{
  "model": "contrastive image-text model",
  "dataset": "made-up waving flags",
  "train_examples": 195000,
  "image_size": 48,
  "crop_scale_min": 1,
  "horizontal_flip": false,
  "tokenizer": "word",
  "vocab_size": 53,
  "loss": "softmax",
  "embed_dim": 256,
  "encoder_arch": "resnet",
  "encoder_norm": "batchnorm",
  "encoder_activation": "relu",
  "encoder_channel_attention": "se",
  "encoder_depths": [2, 3, 4, 2],
  "encoder_kernel_size": 3,
  "encoder_stem": "single",
  "encoder_avg_pool_shortcut": false,
  "encoder_widths": [48, 80, 144, 256],
  "text_encoder_causal": true,
  "text_encoder_width": 256,
  "text_encoder_layers": 6,
  "text_encoder_norm": "layernorm",
  "text_encoder_norm_position": "pre",
  "text_encoder_activation": "star_relu",
  "text_encoder_mlp_ratio": 6,
  "text_encoder_head_dim": 64,
  "text_encoder_fused_qkv": false,
  "text_encoder_bias": "all",
  "text_encoder_qk_norm": false,
  "text_encoder_layer_scale_init": 0.1,
  "text_encoder_parallel_block": false,
  "text_encoder_dropout": 0.05,
  "text_encoder_inner_norm": false,
  "text_encoder_drop_path": 0.05,
  "text_encoder_positions": "learned",
  "init": "lecun_normal",
  "residual_init": "none",
  "optimizer": "muon",
  "muon_scale": "spectral",
  "lr": 0.027,
  "momentum": 0.95,
  "nesterov": true,
  "orthogonalizer": "newton_schulz_5",
  "adamw_lr_other_params": 0.0019,
  "grad_clip": 5.0,
  "gradient_noise": 0.1,
  "steps": 15900,
  "batch_size": 512,
  "epochs": 41.7,
  "lr_schedule": "wsd",
  "decay_fraction": 0.4,
  "final_lr_fraction": 0,
  "warmup_steps": 470,
  "weight_decay": 0.02,
  "adamw_weight_decay_other_params": 0
}
Rows from block 3 of the text encoder of a small contrastive image-text model, named by matrix and row number. Rows with one number belong to one neuron. Each number is 128 + 24 x the weight over its row's rms, rounded and kept within 0 to 255. All counts start at 0. Numbers have three digits each. After the name is the row's rms in percent of the matrix's.
After each neuron's rows are labels from the 100 texts, of 14848, where the neuron reaches its highest value: "fires on" is the input token at the peak. Only what is clearly more common there than usual is listed. The data: made-up waving flags.
# fc1: MLP up (text_encoder.blocks.3.mlp.fc1.weight, 1536x256), inputs 0-255
# fc2: MLP down (text_encoder.blocks.3.mlp.fc2.weight, 256x1536, transposed), outputs 0-255

fc1.700 093:135068186165173111151139100109118126123125120159134096137120104092081143110182077113126172158115107122140164097097152102123159094139118178150089156170100132175132133153127120106108148111120114118140146165140137139133148099142142128119122147145118077097127118119106116125134105108135076152120152135126119135101086141127113129092106103134169136141108109131108114144139176089140162094110164147096143144129118135120132155116141127134122085147080129122160133158153127087118104154179109115136143131124114132087152111152154130122126159139145104183127129144081135121111147138130162154166126139118083140158114124111150130165112118086126131117126152073167085119161112113140109127132148133156105116126148140098069082145120134126106105133169141118096130092128143162155141113102104
fc2.700 094:122172121131116102104116136172129187143130110130100110119057147118120082125127163091115146157120134140143141136139120159146115112101106092154130116134152168103125162155150114112125133139117169097123120140103104124168142131103166127122143154119141164123143128141066136114131160153128104128140142129134155152161132121156131120095152147139107106133120122132124134136115170142104115136103120148151128159118129113155106136159092159076149121135194107149148113092114112166168141120162142119115170117096095130131123071085114153082113143154117141133151164141103168165173170088152165158143188138118135123145141149124153148163142118183100124121142153139102101109105108130140102159134120143093138122082141137160118161139144161171150148076102099161124116151157136108123136152110141
fires on: "yellow"; "brown"

fc1.226 100:122122126145140130085126143168136128156098100103154137143146135088111144161107118145159116150113132130145129199143150098112131162141130090130127140112135110130121088068150154147129129121092082090130141117194161096139151112121126079122154166118133124125093111133120113130112163071113119126179122113154090095160099124130085112071150136134123134132088114127086132110106082118119123103114126100128142116128125153170127156124131123128151143133133135123146115173146119127162083130134142118151121134138145138121134106151112127089108096183139161108124151077120180129115090120128126146152191106142102146124150123116131153159136099152141137132167124156104170130131105108124147150141175094130103110140147089131135104121106107094128139168159153104132122070126084063131118133144113
fc2.226 093:127126131118140101116138106150134166100143126122117144120092152089158109126109146134156123112128173143072125078075075119105135123143127106133139133124082093131123129110109111106168142106135120110159114137124130127110170147119141149126143112180096121163103134114157147166148153152151151107128083152125165123150109142085136100132130180091147093089107107162116151144155107126138139168088132093131098104134114148149136117112127080134159144115142155150099111138126146120154134125119163171112186099126117156115122196140112116137160160156097126137146118113120121133132094112127104147131131156206103075126107134110134154124120136153161134123149139147104142154166103126101094103153124095122146089118094125138116096070130126127146173148181131120125100138117163127130176127117102
fires on: "blue"

fc1.148 098:109142149141141119120209104131115099123100175163127129168112109077102137129159114160140124147145152119146132149136120148093134123145108121167143108100103120136172118133086081104146131135130118122101126137155116128118167079136130123117148148147162147128122112111130108176123159137135120126136130121102157118187113157146124120140096099117106091085138144186106125091135146083105113128115156146132094135134149135116124093107166162144099136147118089110140118120101121109114144172112123121122148086144108116131135111158102161129126115109104154126092153146140121147156123109138138099164146124111152100168121180138152146088143098113126147134137127188146143157088136133137114113153107093173065106139083145075112158088150126116147117102114122153158057123147116148143129082124114
fc2.148 094:093129167108136146114112144186094127129144100132170111136154138113125142134098094172151162156143160126127110113101120151119138099138149123091149126139106118117094149094190096132130099135179134156115123164151118131109148106110091119177132132127074116171101129098115148139092128096105191119154131143123130102110167099074143132116137151109155089123124117127105123139120127119116073146142197100152110113080067111116147171147117130103111123160131096117123107115106152139140169130120132139157110109151126136119119102097162130167110130133122122115101142128124096135114161150165134101114088092144134150136122109077150114123134165153134113133109180110130142103118124165191126115123125128154163122172144089099157124117157132129121085120158115098080147138130142123146123135112132
fires on: "and"; "<end>"

fc1.731 101:115124168140116142130131130125099122112125108143157176121162151171112112070113148095115109155117113117115126156132097133118110112144152125124110134122127106118122116179139118156147112158154152142171164184130141148108134134120107147125127129139110112130128162096135154150136175129134115106175133119130143133066123130149139136149137126158104122108160102082125064158109160112086138111159157103158129102145133169128135118112144117142080135142164156111138129161072147117104149159145116132128141137080151159126133164106158133123098079149112096123152176113176126133095154156150143149157152126107166069149148121132117109135083121156149091153118117073164159122130160133142108160111134124133153142174114125121160128118130127092144105139095131137133098146087165129081115113122064
fc2.731 101:136109122133175134151152118169123139082130158181121155109111127121113102119113112142153133154099126146146148101137142154148099158146150141141120096103112157161151114123140130087146147074099107138126118150131181127191132121147119096119146158161158096088075147136152139130119104148085129161181133140147150139159103110143160099150125134148105122098124118118092151141092121134111159146142075133131152204117145120108131105130127121122092151080133113153107163146113112129120131127172102120141139120116071181100107129135142150107130158137131137122150129130134094118098153119170173083116169119178103156137103124122150109140126147142136116128108194130128135116132131090135146111138102097096125106115125160126141198115143092124133137124164125156128164156155148139122135142112166
fires on: "teal"

fc1.745 093:147148093127143112103155143088131135159105134153110133133099118145109134129144153109116127121099123136114111100143121105137173181131087153136167105102169129118158119171147169117117152129109095176137095137198131151144121193140178140150132146132140138129142136142108129149156114149153136121131129113126130124103090129109142176127153130133111118175105141130132144153119153124146122141130085114130128140162198149108123164142071159128155172163123105114120150114187129096138190155093164103114150162113145124092109192106108130117135145102155155140148119146181113105168091133157101102089121131126116108142142118136142109154160147151111159134136129110104086153138173112124111142117150102138110128153102164134116139155123107150155151155141126142133135140168148131159110178112126
fc2.745 092:116172122174129120087165121064115177125140131123136144100091145167106117135117177161148112125143133121179143102123136102137107115124150150122114080117130138110110162129101116122163162091139106110109152076148113108142127125148106090112149156101143104142142139116134150141138154161137136157132124158127143102162128138147108111091123180133132127134155141106098152126134156130182199164101117145126141111123136101151167147161124115098121142156172126123162129136168123150072115138130135106158107119140154181109130133115096145117133098115128151148152117100113174097129139104172118133122137097118117166096091115114127120147143120118110113080131122087107128130100100127120134184133126127115079100099137144154174120109128167124118137157101111175106142094134158176143084108157138
fires on: ","; "<end>"

fc1.315 098:131166150142105128132123146123125103124145111119127117118108088109096140122108137142101143085130123149132104101158141133149164099126120072161116107111136173138122144161158180111083092146165163103115100137093162145125100131161090144122187131118139109127096141099171151133108143118129133128158141133133119113109090093124099181134126115142146109209150059122114122143101139171141142107150103138140140140123094105113112133175134120129114129173120158089115136117119098133146143174110115137145137122135139081101109139096121146112153133134114103143123136118184123120099098122155097114123191129135114108127057069157150122150131131161152161124126136087106150138147134144155098124130162109120151106114140100119131130117145115130142170133158137138134103108142188105103095136149164
fc2.315 103:158138152159120142161122120162147112111124117145117098132111169155102095125094139120142120152135107162109122099135113158131127116126127098108109115155138142100121124104171103126136139128103120131146134106149130133154144107133151136129167108126181165179098148103114110129150122112150113122141125100110132152160109143155156155092096134139092094154159112170111132140151122118129147140146117143095126099095162139110107175177194135126134107086115119123153117079115155157162085107076100109113112090133104117153126128159140139132088128154168133110099116096084111091122169144141127193145130161084149141159103088155095118155162144105152103105154126161118165165131165143132075173125156126114129137161171135156160126112135114148141114152137113127128109161120121085109154165117102
fires on: "and"; "white"

fc1.56 100:047142126097124162146159156121110125138106102146142133133114109122144108141127138176129113140135144125112114149166129152163154181155150131129122135151172171110155131116099166085129156143135107061130153160155174093158117115116160149155169123105108097114105122116163142107082173140119069137107137109132136156134147133113110144117133149130142119115163124099127137108070155159152116164132118125090148100130132161128155114130092106127122119124179149099129104136142127086169133143102105107126092118139105098145128127177119137107138092124146129139123110138150096132136095170104124142137134153164150134178081141124156152106169122092139125116170090114149108120144141144119122148112169107137116153096100113119098144118093149115153098130091122119162134133129099145080106078125142
fc2.56 099:138129129085135072106151110102101103116134153147138132127115137132117183120087114134106159108141171169142123119120126143165125138113114141163115148117141123086098121132126086109173103129127139121117136139153096161178077099139103140112132159129134090120124134109122140136118104107110134077154110093119146113187132115162151148114117144107100159085166138143126102136119200138156108093100133112103151126097118151138131128104088122128171180112125126163112152112121106109114151124127104087118086146123145119127131142101119134125131103150173152100132169123137108104111122146096122143151123110134086154157106135108159076137171104101145142117154189131142134137153112146095107125114116101109111150114130133157103094150148147049161115117135126117111098106108090148148149149186146
fires on: "and"

fc1.483 100:116159111091145165130082153125159080111116156142134115147090113089138121113130139133131110076081173116130161151142087107117128134125117120115165166185089130100121140112147141160151134151142127123161130108164126104153127147119158125093124131157122129140122113091172157120087115154133118135151127145140155069089111113075134114144130168137141146133124158096081119146149126129126119139135115108122142152117136111125117128089158103137132117154137166120126115121146115122142145164113124107128177108144174149137100143124144155132128169175115164127136120102114113143156171129128120143111072165096116112150095107111162148126117139166145134116137116124186121102146093137135111127097105119114128138140089117166184111109142165169131069181151146104134160120073095126085106150119100
fc2.483 101:129119141116114141086129138114154152119091124149097132128134140147177154062113129166118103141123148133123145134131103112102151129162094119131085145121132143114100120121082171114131159166123110103124171136142144152135113156141122141140081085190126123099107128091118136099121118145140150142141122163150122121125114139116117091147096154129152098100094094112109106146151148132107052142137117093110117085134131100124132168150160150132086137156105148118164077151110154134107133126136143099157107117117141152183147132138192132166107134130137116166120145091155112101139112105117127093130122117148159123132091116125151193131095112119166133155117094148093096156185115103162113150113131126170133178138131123143101138128103108132086149102146103097123154092136135140148150100115162
fires on: "and"; "white"

fc1.283 097:143180134116176133075090131103116134112118113101138114119127120148156137146123129105106101141158158143085161117139173114108096100141102149080132157123122097140149154161121147126193117104142142134116176141118090151118143169147101101170113143112092129136138149146171137109121175135117138118099143112115090100109107076074161145108156094126131144143160116147156185117103111145134108133087120127121129142140100135125099092149119093135101122077116111135108170173110129106153117127112119165147137122150107130146141134086114156148110150107103147088088148126100111107111102163109115157142148133119124112094115118144149119136141134165095149135113120088149096172125087077128127130118099143161153111129152119179104127132091131130113106125101157103157123114109160125092084138088129
fc2.283 107:118147161119138120136136111112149111095098117114131130153119169088150139088145101162161203129088145130175140075128130120160137155127138115119081127105128164080134141092148121085140166129143126118109107118107110167152117131145108158150091131125128139143117089153094138069109128085126160107129120116101141145131098181133153114163120112139104116115152121130128153100095137124156123108164132122109110092109098114121104116113144103164149090130141112162127106069179118068111105091144137072130128121129125075166147134131153118132137133107168158120149175141101161104168135120144154163160137113173148122103117090139106132117109106121087098118108131129118121164103127113127127130114151148138076162103111152100096086113131150119147128105136110095119115109126110157121142109142121
fires on: "blue"

fc1.29 097:171146163135090170122158166110143122179132106101103105118163140157146148130127135104135163113119080157173115143152108128144121116134099118095100111115111114150163124120132122096140132137110117163128122174075125127154097098091111182181149162138100143144140150111120105109120129149116148165156138137128122140155093145146152119141115133116153142131101117050114103128132161122160125128129119084102129087122121145114101125140180141136125119146168152137133138080159147084159152156179133122136064138172126122106142121122120083135115088149124150105096092117185137110172102135115109129144164120106106153088086121146133156144124140128137120162128126102140127119098132116135141108177127119135096071120112102170122162128112163111122118129133109141127164088128139106156128144104133
fc2.29 096:126103114086144139103134088126115073181133145127131130137133157142106140105120104144126120123126167140155128097106118138126160150121155085123145129130130110145139120141139116138096087099133136131137144167117140158092089106119123145100169080115172155126135134141163080181138146127157176121145123090136155133123151088120181143143133153146100143135137103146175167138120166108172123095126150112082145124113138122099104105126081078111167172141154160127094180119132116104105149161126174112122155124084116111117138150121157122129120132105108149141158134137112152147114078089132136142100110121157155144165117126121086143153135117127129122116116109121131133117089160105151108140131133121155137093186147090083119111067148125105122175144116152173090153116140141145133135110089135
fires on: "blue"; "green"; "purple"; "pink"

fc1.456 097:121145116106120091108081142138127157098155134133146162146100103154171102111137129105109111135136129086155141105167125135142145118112131121136126146136102090095156113127146105145158122099139140143137143108153164132084164131108135133163117146128112130111137128115122148128083072129119133121150094078165144116148109177132104127149133137119121097143119161136156150153187131127095110116185147124156130138124087121120097129109126120152130137123103131145142159131126132141164118139135157148138138114077169152135125145134157169110167144123134124144113141121127104117128101170144119141104134179189139130129177121094149103115123139131130184095170107170126152136124141108102159099123118117078152135118126113061141080112133181141068137110126099139088076093164161126076152103140144
fc2.456 101:136087140152157125100157155160045147136107104073132120102179157126128151150160151111133109112113137113147145127146116137143099125123163128121167117105106127127172109118129159159133106109130131123157102083133121143111106153166148144120127116117137133153084084100084086091081115106128152100147136155150101129121132148143132102138108157147103119122150115148134112102107143127153143124099125170156115121134106108111149118134115123073110139129132123120120111129064111124106086101115135101156116115130096121150101139129098141115112114107109114115145157117128163121131117119163143145060105111116112143139158139131117180182122135142100107103144094153143073113104128142136098127152132151079149151118078107117158109109179103078146167097114141152161109162128096143176110128152102
fires on: "green"

fc1.185 102:135094080160138112145173176170118122104111143158117097146148151165146120161114075135111136130136101137141124096152164114142121131141118114131122136121119172148183157135103078119122146087103179116145130131162128119115108145101143147161142105139158100131125109143132079083097082151145116113061138115138112129132123122137113114150123133130149125134138113133145134103146122148115118085154089142145142133125110138139138152105127115143143144128122160113130096098095124157157082083122141144149110133136099112153122146106108125145087151099123147146140163070142128139095110134110165157108140175183165131122132096084137162105099152150163127152154146136101091142074110104067142161155106123117110083176145172124093153149137143118154124153141139103160100146122107138103104125120134
fc2.185 096:130110165109208088138171088156138124108102147146094099123129125138143133101146083102113135145144107102106163104156162145142116120157125139124153130113117130141117125149133124156106138150113116141142146125126127136097132132181112156135138091120152131143111163105170157099110132135126127156137117071137120052151106109166067161164134096150134140117156088117106144125112101108113093115127119130117122124122157121118135146181151152081125124112087136080095107084156131137129137113124149112161112136098111141120135103162101194129137125129139095138108131143143121115133146153121138144099141121160117121083124154119089118075125116141137149086163090159097130136096167109089100072142128119190137137158112133145108139091117172105113127115105126144134161130091141165122120120139145
fires on: "yellow"; "pink"; "red"

fc1.50 094:099136146116124127117137111100120109141142101132156115119150106124083177099151156153157121106147125147135111103116128099126179144105166112120159126121124124154111124139136158109117102139136119128129121185177160137117123106136105161166075196116139121116126130125134071118134109119119156099142109120151141131099185123159126112121123100131200157123125091117180158109118145115097127137135139131104124137164128147139161105127137129102151135111122110141160117169135154158138116118111128116124104105113168122128125119156110085137064142188116143092114094136139144156138135105115148085081077091150152091147105107081099178140145119093126142102142144112083124152095119095128115100123101155183088129155140150141098125149151137120143135116107119119144092103159158152105121091139110
fc2.50 094:135157105107126161102088128152157133080116103118100205109129093108079148147086091174138140114174141145084123121094125130130124132157097166139111117087149140148113158102112118170139137123134085105160142156100122120137139114108106126121104135133140125148097166137130131155100125121107138119102140150115096110099131108157121088157094134123139121122153109120176138109151151128157172137091162122159167167110169168140143120145108130154138082158104119166120129111153111129145120146128164130140117089148095155113145159128141081124122146124162127172125125140106136123123118102116127125113126095106200079117112155132128148124121117116173126126080115088104150139114129163147129117074149149108113101094125092136123130117107130126169128183145124104109155083102120079119124121128143
fires on: ","

fc1.714 102:122163136140119112191153108124091172115093162117154119113101122120160137116159156107136071105131110137141156136113116142171155130138142125129105121153153114128108123111123132116144121092140162124157117122109134158091103111077109085177149163134105108137115119143137124110099160130155129115124126148109143144101121136089135102128111102118138119106136117136134084111100068095156100136113150130133143109136085114158157137116143114133134130106148142174127127127122172172156130093129087127141177151159119102136148117112123090134155096124138112120099112174125121118118105162146090148171166118141093158130058129133142105190155174095097147179103122109136102083142170123107123074135118138128124121117128137147125171137153126175160147144123155115155143167123109116140119076154146
fc2.714 105:121118123137143140147154123077091125079129094166114145133115099142106116156166134154089134143146124111117128085132150148160086141140123084083157124130147109140112114108108141139139137124111096099118093123166122143146112095129142089144109105176148125119115159120140167139143139144158193108104129107146105124156159128175109122090137093123129158116119088139130083114102136158137116130142175103114110140145122121096145111165142106141088103152138115146111107141082140081093095106142132122165144128100082144164122077127137162152144133138192115117137162120128090144162148159174122130117118148110096135161115173128117147135113106132106085136186127140133135105125113130172090127131150139147123099130121098130153132119115097094075136119073115174148125151088112123117142143096125
fires on: "blue"

fc1.281 101:121109135110087124151117111125104158123138112120135125165117161117135085146115114086107148151134082173144108148134120103106138119157100158144144134083073107120109145067132132119130156145105084110128118143105158145135093162115136100163153134184090128158084098125115127134115134123121120087109120144132108120133135154115090127124101122138101127111085125174114127135145137094153087117178125115171139122153090131155106153135136148140155167101125143134128093153148153170124130146126119145126110140087187159118128110129142146144159145121122137160147136132152069128131133082116104157153122086169133124162140094096089083078127153106110096114146129103124113136124105155137160094112105144115129117169123144095154148095119066161115107103147151153124113108118140093133125129191163
fc2.281 098:135118158188122129107115120099139112127116100057138123100154124145127118102130136115088122108174133124130109127125121160111144107159133151073090085114132129138109131116161132118133107118174120169111122112091109118120129113130133103146107101158080162129117156118133135136134067131138156090103147099181144159162128122068142091161087103121115187121150115142122171142111141157141153115170130140150112120091117141162140182160110159151128065108152135122125131140115149108103128128141127079110134108128116106130168151130136127079161117128205107163111068112113147152115142096148150144145082170139126128165120150137141129167155127144127133090132106133117131084137112122121139165118133126107119118127114106137099110182124107118127133153151140143114160147124108113101103114113122
fires on: "yellow"; "blue"; "<end>"

fc1.329 095:190128119173138175127144141154144115156158157125146129119118089155142151173125068137100154170147142119143125129114177107124134117091148131155071149170080123129114132085097161136151123115115167115162125131130089093141090125142127149108152155135145139167097128120100135137090099105138121070109185130079131107135110070116165101149068126135100100138148134134121142142117167125114113155136087143108151153113103094116112090147108134165116154145127137124149072167119095100088174135125131152139074129138089162134126111133111122125109120117119126152099158169132092127100099120152082125126093145114131146122144131137087089097140131096124108116118122125119129124140146132125145134132115143155144131154101167139157134165145138135160129126147116139127153081158115149114140117136131
fc2.329 098:160132124167146155130155098131103153099113105101123161072123111151160127122158115104104118159110124148155134150112128138102115123111130162153127179101167138166120103137139095140156144104131094093128117141106094125113147103119140147084122137102123125138147142095126150117113118122123161120148127111172118129069147176084138140136168106172150117151098109103118142123145127154096097124170167104137087130154106144122136146134099115116180133137136116140107132154112122145098142110129116107153129120164097148131116138082159110104136121129157079116168141184072149145084126093149127125106138182164118128150066133135101111152143141125166116139114110172118114157099143128148151152139110133155067126135104138146111105106124091122158124108123158128086121158073115107146125149067139
fires on: "yellow"; "grey"

fc1.250 096:075138133150099066123130109093146200107077103139079153110151155143129127116097126127134124108120114124111145120107160146092116117096107117132112059144139126122143163165082164110108165133124125108148152127115118140105158097150108129147129144136158123130121076108077165120137094120170112109136119119099102131127148166086130100143163115146107064130104116115121157099120175166163069116134117153108130121132127106137087161134137152140137122106161116147124121141161093089123143159107160145122115107094108116158158135125156131067107156131124137083104121163138109113089100107142135120134161143115115124133103155151147141152118161137118168143156129079106096149138135131126143138111123111142148112175111138157130145088103128146160114134158143101168129121124117108134144132158109
fc2.250 105:084145116115091130124155092155161084098123068149102173114130114142115076137162119150141136104111075151127129137134143169102106145097120095155146153126131112132136124137121140093111161171105130112103134120116134121081128130142132111120110102124125123096130167138100158134115116125145101151115151088097124124154117120104123144141136132075107111127113116091146132118176127098086095189143181154136151172142131165135145122142110111106099148112134122123158057098125142192133083115096151114144148065108120155142129106137108147150184128158113141126164106091142118154117138142123150149091135120131119140115107158136125133133147121144140122123160096106142129105084150136104127101143140086118127086172151105103134089135113150133132124088124106135104156166119158118116157178104108
fires on: "yellow"; "pink"

fc1.712 108:128158123090145152129121164109098143137131090103155112096148169098165099077126124175120098117121152126108115081149132138122113131141097106126136142135145151140105129177092141163136175167185149105122089125152142116153109131139159143106114138129122164138123156125125181122102159132126108124156114148117108146117208075124139114140106144107096131097143127146156121145140162149152140106153093150131108138201132162140128134130129148145128134154132136130114157105094092164146165190158159135147136168087133130160115151113119153120139081118136132114116108137135107124115137103118129137176168123136146175132135126131167143093116132159170105098169133139109103120167128147177140132109145094166129102141148123140121116112149128090110110141107095137114171146135161169130108119103156
fc2.712 096:140133119151101114156134134173139134147139134082085098145125139116129144103132118107131101131122113153098087100125106134107077095130118162157138102148141124138135136166108116118101127070093148140116136120139119145116102110141143185137123122117119169166117128122157075101123120115121125138114163153151124111146125152138095143138104089102114131111126197137161142185117169105135157131131165129141079142135109121114148127178152117122108120165137085118121110144154141129154142126081135139143167132127120140104110117115104114113146120137121149115194142108090141124196119157111136081091136201105122129102116103154090074097118138128138126107119149124098146109134150120117130110163159124186161124129157131145102176140110088090097085151155109146125153140139148153103114099122141
fires on: ","

fc1.435 101:169134133138141108126128101113117134121110110157107122137126117132092108093119168165136142124129146097086118128116124155126129126090125131135167106136110122099174122137093087140141146143068117127118159101143136116142131178151158168175101096119116123115108167115145153135175153138109170147114152131127129136147140174146143119095117122121127116104094143175173127131166138149164145125136090148116093093103169122114133137128133184165142097152148141145150141138151135157091137170108180164081057132125103153118125146119141145109120134132111084105093139154112126132101116126148130136085138172129176091117114115098145121117140136113131153122100132136157118136138106143139140148129179155153099134166086126141138106129144158157140064177120134132132116131101130104104147099142203
fc2.435 100:153149161114126165087155141116130124125108130127164142079152101130163131131077109123130134128158127134129099146109141098121101143146120159157168130128188135157138168116060106129140156103121130174140093064102145142153118148151135133134129097103116150147074113178116141118107122097114092119113136114106095162137133147125097115132154127099129124156132120127118109148142125155136153081122146089183110128123114136127116141161144150121114126128159146140152075135120153160117152126093111117133160147130113135167103131143140156159120173135096133122167146140120156155097123164157127120110158103144126157135135077140128115146154049125141134152118146136099154139112115146151191134114106112105106119142110093144102164147098152127095090061105141146111130143136070130162138138121118
fires on: "teal"; "green"

fc1.503 098:098082166132138128123115095088092121137155150100139136120137146080126105151181136134154125133136131131127119123153157115097163121124119142141089104127081130078063122099048105134125144108144119104110161163113170121115154099103185151097121114140155163123079104119107083146126118084144082125129098140117105146080103119161152146113154158148132139135174105114109152120166113111114143150104121140103129131107103169123130083132133114135137149129095147117133170072104156115113152136135100157138106129134102116119155120072100120163085107177119133079127106142140122146122141169116138138096098154129134142098139129160081136120130146121134178144132155136138129176129117107123126121168138165133141104125165124119149127107138138138158176131146139152146131109136140113114142141158145
fc2.503 105:136168143137117107100119117102099150114133090091137183139158148124173117112090117136112137125150117097121130111127084149079136121109109113169122129110142123124100098127109135094110120119100109085168125132138136094135100149130136117146085149162098169116114159174144162128127125115128104129141135142117114136151156114142144117095143119129138076170134134172131136126153141147083119164075093180117127110125133126116109117128117134139121109166155128142097144126122146117144107121094075147175142041125145110099127146106091135131136150094077102123130117089127108140122135163133137074140153143099109110134148115103088169108131129183124159169183104140124136091179104136142158120135146108125125125143119157166172150126133144145113081108098172136150122106115130160126107160131128
fires on: "teal"

fc1.636 104:163097121146125119117135115067105133088098147152114161160123158153131137071118143117150134061107140133128098115116152130132150104146132138153115130121090102117135106158168138150129115152139068122079133144185128121122122114097137098164150117112073099119129118111165121176095140122129113139111146140083115128095102102101151118154149179139111170165129147115106093084118169169130110151148115116096116138108142077126107122121100110113111097120105147146140095153113098168112113101123128134105154121096114162113149190120147122151135081118135126135156102105124149182110130136150156109140123121123140163173126160131136153135121125136140122154155110113138178115168146132124121135103139156146133125176141132122122132151126149130156152112078137136113144111096210134146144103135129
fc2.636 096:080138088112164087132162145159107145116101127147097136155123131172130114080111158156121062146168126151103134124124158156131177148110146111088128118183102154118120182145103132115129170149132136142149132169107136129121124114129107117164115136130091195155121117124142127108131122124136141156116161111129093113105125108097131157164096108158061109149151111143141163154146183152153119135137135134140087150136143179142197105144133139131112136164134148139101105110131131173178132117131148109133128104139123151141156153124184117162159121120134188140171161120129141118156080114110157119146074131093114084155152152124141136129144103147116109139123162134164140117158131114125115139132143134115149121131118131152147099111120099139102128119104157143141108149148122136127121136154082
fires on: "teal"; "white"

fc1.655 104:097143107127093126147148131109141110115123111130154153119127107138127133138137146154106122099133117141106097111156148114148103129153105134178114085193144116127125145126128114088113099114121146134122130128142116112174120084154115152163104152137100145119143087140140148142094104066143087078146187149165111177148126156159149104115146116108187142120152116123154136166130147112134127140125139093141133103142123167111124114163136058113107093101116164165161098099114161153130101163174076110091091141118145120128139152097123127113110099143118140126126123128121131119083116132168117128089141152143094089172136156141098139143123121108133145107134158175120082165155051150134094096090114129102104110118117165130159118148132119112107140141135158102110145139144137139111144141118115
fc2.655 103:135097134142118088139160093118128147145103167138137135097102072119160133110165169127141136122135081124115153125136150163146085121131135163174102164141106140119127158169160121157133089101129150111148122138149115133166181141162116107169090064102149160157172112112133090113128112129156134159142185117097072101141124121076144114097115120112178082098139123127175135152152111143120108151127130141158136112133160151124140135120152101084131112135082101124136148152102156139148116118139133130104120149147108126100124097140121144118148123157163130120098149138147159153160120147096136169099119170146122156144137117118142084168080171152147130150141136098117130120141123149099109124147134121119159096155115124101091098117124112126180107117122139118105085150099139111157120098137148
fires on: "yellow"

fc1.238 095:139134120152136128121146157094112170115093170123139131116105094127161148123132134100136139147103135110104134103107123078115208140155128134122124161119142128140145146130148108137149137148127093118136143097126122154156136155099114127125138179119144101127126117103110091144102131146117145126132167151178153102147157126093131173169145152084116129124120124150109058166144131102132149146094080125092143125092152158128131109117161107163141123136168081128124088170118139101135136106119160093127170071111091140048096102123144128109118116104112122092144114116124139106119125178128121089133094134088124129141112152090133135149144131165105095139140123167142133135143067126117144130118129134167162142142141175129128132175120142084068105137110146115140128101108134109132109146112094
fc2.238 101:115192147142105137147131137113132064148135165181103131174123118194134141159113113169120155145132115132151138158154132117115109140118114069110173109174130124151110137155116099103050133144124125107134125154179142106117131162134103153100122101129110135112129116173111141150155143090098115131119132102149136106127150142086152172100097117127129141129136123132101129120096144117141139167138171097135102093159132137150106125113120145141102106157104156107166134159118125117160135133124121116150119091148109103076094153139162146131184143127132170075123139132128134174136129112125121158143140142130106070128155141142141155097114067147117116131140124107153170141110123175139156140146081130130175150092142118146133150152115151128109134127117114132131105124107092178114129158118136
fires on: "green"

fc1.244 097:124118151122153150139144134156142149090118121170122125137149129114142134120141175112150132168152115090086107152120099128138133093122137176133115096142101133142146126164145067108146098185123141145106152133133098089166162121119129117142116096082090166122103191106125137130151150138160150163126118147105113122105106141097138164094133131116142129126100150127090091127112109144150149135139137147135146127130130123141143122129082101090138114194180163099108088122160135139110088156118143150133141135112127153155105118121137115179138132162073145125142099103142105120105118127163136108120092143136131116124141118156117164137088133121132128129138175111139111149136065140158124104147154097142113162119160125126091165113110125145152166140177126174066127141090133111130163067124122
fc2.244 103:082113109109129122132094133121129172070136151106152135107164134096102094130088163163108135147110137111104163134127123148153104095144158145086108163130114116151136135158138134121104134130098106137135163158104170123146136139086119138130120121150038114158063071142139143167122157152142142161143160146149122128109170094145123135112122125126162137170093116119106132134062147150103125156157082110135169101065168142134157106158153178152142113127128080098114157173129097131136132140140104177125137105136142136152117112110135116158145124134113132091156124143147124115140120122104143119106125130144150144117177152109107107133145099122142156153137120124112100114111167105137099117136140155138102151147140122133153109124148129106116125144108122096132109097099118154148103061149142
fires on: "and"; "purple"